{
  "image_size": 32,
  "color_jitter": 0.6,
  "widths": [64, 128, 256],
  "residual_init": "scaled_by_depth",
  "beta1": 0.9,
  "lr_schedule": "cosine",
  "weight_decay": 0.03
}
Rows from block 2, named by matrix and row number. Rows with one number belong to one channel. Each number is 128 + 24 x the weight over the matrix's rms, rounded and kept within 0 to 255. All counts start at 0. Numbers have three digits each.
# convs0: first 3x3 conv (model.blocks.2.convs.0.weight, 64x64x3x3), inputs 30-34, a 3x3 kernel for each
# convs1: second 3x3 conv (model.blocks.2.convs.1.weight, 64x64x3x3, transposed), outputs 30-34, a 3x3 kernel for each
convs0.0:108145124124129124132159138120135127134147108169145129155128161097086126096135172114175113089128120124128144129110108120115118142116136
convs1.0:116134150110163149118149123111128103162167123130151132123118128114164120091130158112123107124129148149135125155126123124112162098186120
convs0.1:127153142168131110113127132105078153132124097119128151191145115141135140105121058146111129108153115128123148117168162134123109108136113
convs1.1:119113116119116131109099143175136129139165130136158146177140111132186118095087117142163154176159112123128092095139144175167106138143124
convs0.2:141101117139123158125122135112184174135049136121149125148094156094103175083221089133158136138039186133116135103131162145123108127131118
convs1.2:112142135104139135101129124119170158109099094110084122148090116104000053129120130141140133110122150112088172137150142190209104140123112
convs0.3:128147144112103094138144101122172143111135120161152130128160122101101124150130122109120162152150132131099151128128134103105098141152136
convs1.3:134110127164172166140148169120124111146151114137141113109100134131070151149163139125117122093068133101099132116107137173116138122105153
convs0.4:135134130105128117159168175138094124188117139082157147155085083117126112112083114144146107106168163113111117132182122108114099138149135
convs1.4:103110128124074133130131147099100115081101159138091121118141109117156139163184119146174130093151159152107096126141135102097148140104093
convs0.5:147081147146078151156133103127122160122170087111132129164082122121090152107142114159097140115194124113131104117124113123136143124139118
convs1.5:128127140148180126095168146105154174169155143098152144123140141107094133152117122135156135138113128103120136105128145077158125154143096
convs0.6:142124117121124101135110163126184117124139134090107137110100112134176114104114130137158139095123163133138152108162080129105116167107175
convs1.6:146124122161091120135115141127129139168126131169136147129132128118121133148128119139159083114148144125135136131146108127078139188120094
convs0.7:127094141108110119124102106156161133132114132112099136152115113142112115147133130124151132151140112113102120132166131167109096119087129
convs1.7:148145116198092076134143100105101152159167118165194137138131086120208138090089087106104155141163106162154122166085142087064172152136164
convs0.8:108090128112135114124153124096158107169139144113117131122123122075155143134090166101158108110201050132127160134143114133181147122133121
convs1.8:126142136132139146127124132131154136102109120112077117127155121127061095135150139119154136147099124156070164094133139144159108135106080
convs0.9:130135147137097102124093126123143132087100063153175140130138113094093062121102126109119119141118080123117093125109112132137169147122102
convs1.9:122141097110120144123106125129167129113106119123105098105102135161133135143149151125173144109076162110168141170179132112104080107153111
convs0.10:137123130106120150133139128106076135096145161114107169130136154169107098186116124123129130135155132144105146127122122114098107132086119
convs1.10:111129114077141110116092141119118113112122139134138143140113094154118108112118142124095115183164149166135093099151135049192161080200138
convs0.11:104146138092077141174177135097115145084124151150153156132145155080081084126109137151133115111128101124142136132105141121117118143116132
convs1.11:135145130157113110155134140127145139120153144148128098106141122138142139104092093133160120120146129112139124109066154121133152096158164
convs0.12:140132124144116111147151127151105075151152096100147146160153135134148108169091102129133141139099140118133158149144117144170105138115133
convs1.12:124122148074110139100107121156154115101162158125094124161151088159157123107116113093142159058128142167147114120124114134123129086154102
convs0.13:144113109121157145120147125153125107113135113147122137119122123106146113110138143114116140132138132088120132129139086114113149135112147
convs1.13:113112162157111161143142120108140123133133161137130107120135131112124146146114139126094145128177147138101124112126125095147119134113139
convs0.14:138088165151112150142124115095130134146195095124102150148086085158050199158158183125163150101162128129155126114100121159081084122139149
convs1.14:135129148162127088120096074115116127100129132133168135110187109161061122149113137133098089135146137106134172184145099189066156105108134
convs0.15:104161110095143119118167106133099136130107134084146100130137126110137113146115110104120116169102147147088144113113142116109159158117110
convs1.15:130149131142133127117121122134149134143168128124165144139110125159136126132138124145148092097155106076128102119138128121173112144121154
convs0.16:118128116128145116078142119178104117153156083104108176116181070098143167152107101095147179154084113134127127104156117078227074080118143
convs1.16:149120118119142137157157153132122126117141160149123141102101129142150092119152107149151078101105142135098068104105149105127114108141150
convs0.17:140135085177120125143104152087151149101130143123135132129078125165091157144145153137149108150156159101173128155153135175075101175098088
convs1.17:147115132113115132127063127162164153110101113128130104107100083142207113155131132101145139132101148127143110164135097137113115130116113
convs0.18:142115152121122130127130109131102147123156139165113121113132157126090146079121131095166097149216088128148095140115169076183115133098125
convs1.18:122145136147152176145146124103115133133153138107180096118155141134011118145086132125112100126100090184140158152146159196103134106154103
convs0.19:124117144133130144114111110117160109148078106156138080119132116141196131098152115109139158119170148122104118155123114120072095131101127
convs1.19:133116139154091114166163102131135131140139150143145132143086153092171134118143124132116133122173124151145117160139111053142125104167114
convs0.20:132143148096127129121112097138179144081115135090130161096129147133110133130146120133117144151117109135141108099106134109110159100133108
convs1.20:107149135125122124117145125125107095156157096138124157149137114141158114134117161142116119124156127119137095153160115142124129140141108
convs0.21:109133141134117145153106130153149160150136089131125133109095147152172121146132122170125074089156141126126146126109151126080124106141122
convs1.21:140125094172143129132159123159119100166170091084140136086130093135172087125153167090099123154135134134111087161113127176039102095099190
convs0.22:116150129124124130168113094151129097147231160104079121125134121166121126115115157160140102099081140159135147142116150146155126121097073
convs1.22:095125096147110139125117127148158117133106114137144124158114134144080157168123115150195128079086097098085137111091143148096137110127173
convs0.23:137157120140097085111132124175084142164126099120172132173093125121178135121132113111113160094121139119128153111111128117175109147065160
convs1.23:120147127108121093104098111096123125128130098136126094147145132129143118143151137117160141126137111131128137096172113155169110117124140
convs0.24:089163133133158119130171130106152106140084137139098141126133137124179157092120078117104105149133136137147102118131120127170118141110115
convs1.24:162091174128104109124123133123162150157127119186110132122155118099138137122098148179125123142131104150132135119147148134099104144109129
convs0.25:111130118129165099105103147142177108080134116114131154123143098108153145126146111133116137136133110129116121123128148103121134137116136
convs1.25:130119147136081100103107115109181130130126099127099120127141119120167176146101112095131160099192144120148122119133100149102157097119116
convs0.26:132131142111109142125165123096061142160164146120170105142126165093132142171119122102151161132134084115141116130128132133096085109166117
convs1.26:129109148135090087140136111134145120126167172162103102117082113175169159122131121180115132159187094154103118168095146104137174118152145
convs0.27:136114141135185127083127130142233136109156130130143148158136142128140113134138139171072116129160175103094126137079138109133127140156113
convs1.27:131142152117071140132069113114135153118151092139145116131138110130140093139140151143165158179175144117070159120130114120187092110168113
convs0.28:108168133098093133142132147126110117130107178100136123086140115135196099184116141130113147125123141102161112143133128127127100128167115
convs1.28:096141119118106119136094109122130170116138124095116110159134098149042108133107158106133119142132138139114136186121109145100108131138129
convs0.29:126122135134118153107124136141108147075253099132105102109149127177024171112170083140128111075191133131129112131144151108072159148129130
convs1.29:122133132096112102129094106133123135146103160139107125149089130135042045134114128148163121105070113172098150102143102134222127100099094
convs0.30:132122148121137122120109125176089145092168166127133104119119113118153086139122113121134110126154154098140120124143115094111126120132103
convs1.30:127128134121130140119124167121130126133158138126107122116120109092128152152151134086087137120132130161131143177096131066158165175137122
convs0.31:116117122103148101133121128138111107139143161116134092107140150132058127130146128079144158148180152116141146118135158072109128128151103
convs1.31:140122141158153115151147119172158099124196155093151148145106138169113096117107137146121108097123126102081138162096151121116163102145117
convs0.32:110139118108141164158103127146120110116067139145120128104105150117126145095163187122123155147091124103136152137128127122098161146105100
convs1.32:136162112146165141148153144124168129136159137150152177095123098096141145138091133130142143088193165081148097109128120113151147103122113
convs0.33:130124113131106113152121088111133113147118144140125120178124142160138138122094110121106130104160114122127115161138104112123057161135091
convs1.33:122106133132113143107150168098132150116150124144162156154121110106184117119065087180133118191146085140135128095135142057149180158144163
convs0.34:129128165120110122123114121117129115153152091140148113117134137080127205099156156140115149108107129141142121113139133098116126113126091
convs1.34:172123141155105117143107130155108138126104129123123122132144131150145113134093119142135145127145146130164147155121082188142120132089091
convs0.35:140153120154121114139160144131094097169109081166178175121098108132197159118175147106105105127135118123122150133122100132137059133158116
convs1.35:147120097106082121163080127134154120113070153099081139111117104124194182143121154070110112092135116134153112070119158118161160116134112
convs0.36:098105128113148117123097144145143093117207094152122111145116161121111137129107112147116121146076154110155081112081122137146133141114112
convs1.36:096127124093203142120165161131111134155136147147104114164140113149087115124148152145148109140171116133090147128150110144175113144117146
convs0.37:167143101118139182134129125150152104091143168114123137113146140109150112146149118125135136174178113127099165098119094135106159134116125
convs1.37:125124137141112115137114112144117109138130093132119139143133120100109169147099150153138138149101126121145142152109119109116160153109134
convs0.38:134087109150112097130172154101155140141129095152127143114133127134054123144128132115175104082152152105126110153126137155141127129138138
convs1.38:131120112149185149130153142103105151133145125134136136144140147111107132168098182112137134134155128104099143133139133135159135136100106
convs0.39:124100139098142135129088117153127111189159118139093120139107144099109171133136160152132115142084124129160133111096144103143124094127111
convs1.39:168125144141143173158166143151108118138135151129094145113191150119139115113102140095123162164151122152105129133136142175177094138137112
convs0.40:101130120072121175146120161089125182116022124197148144144114126152104095142159118102149104121200163102107133108121119099081089140161097
convs1.40:117096117156149089117156117135113112082075119147125136111122170126171124119099136120138138114164168094147080108152162071094156116130126
convs0.41:079148096158125123105142175159139139097106133122110172146145111144115121131096137104132121138169159119101131152123120131162067143129118
convs1.41:124120136105112120098124160143128104124097151063123113145103161146124124119143134096080141145130189165190174126127087117146110106152103
convs0.42:109108138144152119150141142113115054098171166146130143098126121116070104153133109124140137146160139105123133136144129135128144124107145
convs1.42:139130111139144134132115145116159129119133114123099115120095113128135165132162192116158176115116128105139133110158121127124137088107126
convs0.43:129133099096102130136134100154112151132193113143128105093150131132086134146155146124135189149128094117108102148127091105118162123098147
convs1.43:104123134091117125146110130111130144131116100129113132119120144145083099108071165119141143163148143089055091113094133146195129138158100
convs0.44:134153133117125142137134125124103130159164098109113097155152117143138134138139131155154096114161124095134135102103114161152098129154140
convs1.44:183148150092080115127121109128120150128118121154127124120145105102129159120093096129103096095125119102086123115104141129129140129168110
convs0.45:145104098082142135108132103131109150197192102125130107115115146073139128176137094120133107139088120134109142101163121117158124154106141
convs1.45:125144170161195164155146158127157126119096128144083123179126154153120079131139121143128130078070126157128145119137120126099122121087119
convs0.46:111148146137178124147134123157121123161197106106063147121108139103070132114131145112148125163093123135082150139141113093173107135168100
convs1.46:107127120130154129128129135139094102144144109130133132118119125155143077154121136112124105126136077147101116127149118162113120142080131
convs0.47:116089151103163114144101143145080134099123162113130132132119126149167095126124139147134129102143090119114123132126130132200103100120103
convs1.47:122133132131165190105155138135100107105114125121131174166114093166077107162092074133135144115104117137119133158128142140122134123129139
convs0.48:133135131153154142102077117125125164081121154145096080124161159133072124135116097133126130122123099131161120112110113113103102122118155
convs1.48:145145132137116134149124117149133107140112132156111111089114117160113106167130162109117163094092133098116120141133143078133154123120108
convs0.49:105176137102126159114132142157193092190167176085130110124080111142157116125145125137120134151098146110140145140120121153069197084135120
convs1.49:096167140101165138103138135118143103146156152137093133142099115125178130139138109169162124090136125120097103131095149086177094121121137
convs0.50:155137162126102117135131112138167177118178145153071145157071145157102187113123105126136140153156099140143114114182111100129148149098139
convs1.50:125150127142141123106145133125070119130137092121164134117156156134064141144102129109140170088084104127103143093135104183118156124082151
convs0.51:111155119110092125110134130154073106104114181139143116101139149093170130125131141121141129132180138112123136133108131110096122137120166
convs1.51:140125126185142121116128148150149120152162136114126147117121130065119171105112110128080105110147125148164125140118122130069154128142152
convs0.52:107138101146172104113148094074145151154084159134144100121096119151149145140164128131118140097187139142148114127105148136074127118121144
convs1.52:148138094115094098139138126128100125131050133131122127142148128104168118148177141136086121104116161110202160096134110078145155145098155
convs0.53:090112151133149157141126127086107172068137150132144120076137157111089100117078112102169123130113127168132115137130135110139150133131100
convs1.53:117125121101113120103145139171143111175162132109125144151123138152140145102137150144112142137156137123092158134134128103131123122148124
convs0.54:161142135115116124110178135150057132154096154127118120126144163125209170131126123113159147160089130152117140144160093136161070126146129
convs1.54:120124134123105127115071106142162157103126125129083145111101132094109104123161145172142155130144154118095112145126099111127118157142101
convs0.55:163135113132132110143125123150134150148123075152130140120108140125142140148151106109104143115106118106119107146121121133097118147130150
convs1.55:151128111148095154127082104132143139109100137142118102149119093104176137119179129193150171131146126130145115084161128147125130079148124
convs0.56:108089147121114125167142134143161142128155102107130081130168167096119145128112092109107108100149126106121120160133174121149143134113107
convs1.56:102138120124130151135106138157135126117102134120106109102132131118130118110147144171168151133097161166116132152146135087121109115113114
convs0.57:125157145101122108154107121162133107132086116171142146127108145097135142115129121113115131139170143097113083127153081128111109139098101
convs1.57:123085127136114136117155138130111129126145084146137124167113134093138193108114145153167165143144136139094103107145142209166061173090106
convs0.58:162113064196200085122163071155127117103123130168090111164150156146122104170095089127095120150106144133159146086143126109183096141140114
convs1.58:138130138139106132163167125125161147162135158150170159127151121151151165102160126108108121122089149118135116149095130109069141108106170
convs0.59:136116136138141132106144094121128150151194134125093086126171153123111150153132149127149131149101113124150134113114126105118123110137145
convs1.59:121122113120106111133110151105104102104095109126121132096109118136119134122156154138120139144126132084113126092180110182149132125152145
convs0.60:126088123102148118181149129166151101122031189140134138142118127118118109110118141154114152146005151123142215127146129135101091098121124
convs1.60:146126157098153161131144131123124118128142148140138142128121154152087077131161133117170136127187131141074152101141142123182092108099096
convs0.61:099137118105123179100130138136148159140124165095163107126161122138117152099074115113122101173103112152126139137108120106153141130150156
convs1.61:152129101079180108150121131148124118129162108142130129136071143097081113174155118126113130112154128130147121121112129102105164125116104
convs0.62:122091162136118156121113147142118109147145133150122107098107128102090142115137125118136098150135135112084112137117129133148166106078146
convs1.62:101134145117127111118141163126129102130116131130135128120159145131162135109110100137099155140155105167164122157157130117074125114100139
convs0.63:129100129101167122121138131108135100146169128126086138123150148136125126131105143147104118136216092121099155135132105149177140112076140
convs1.63:109130122097117163119134150085130126135134134117105124133112132118076103126133139111160132137067112159122156124148105127144101108143098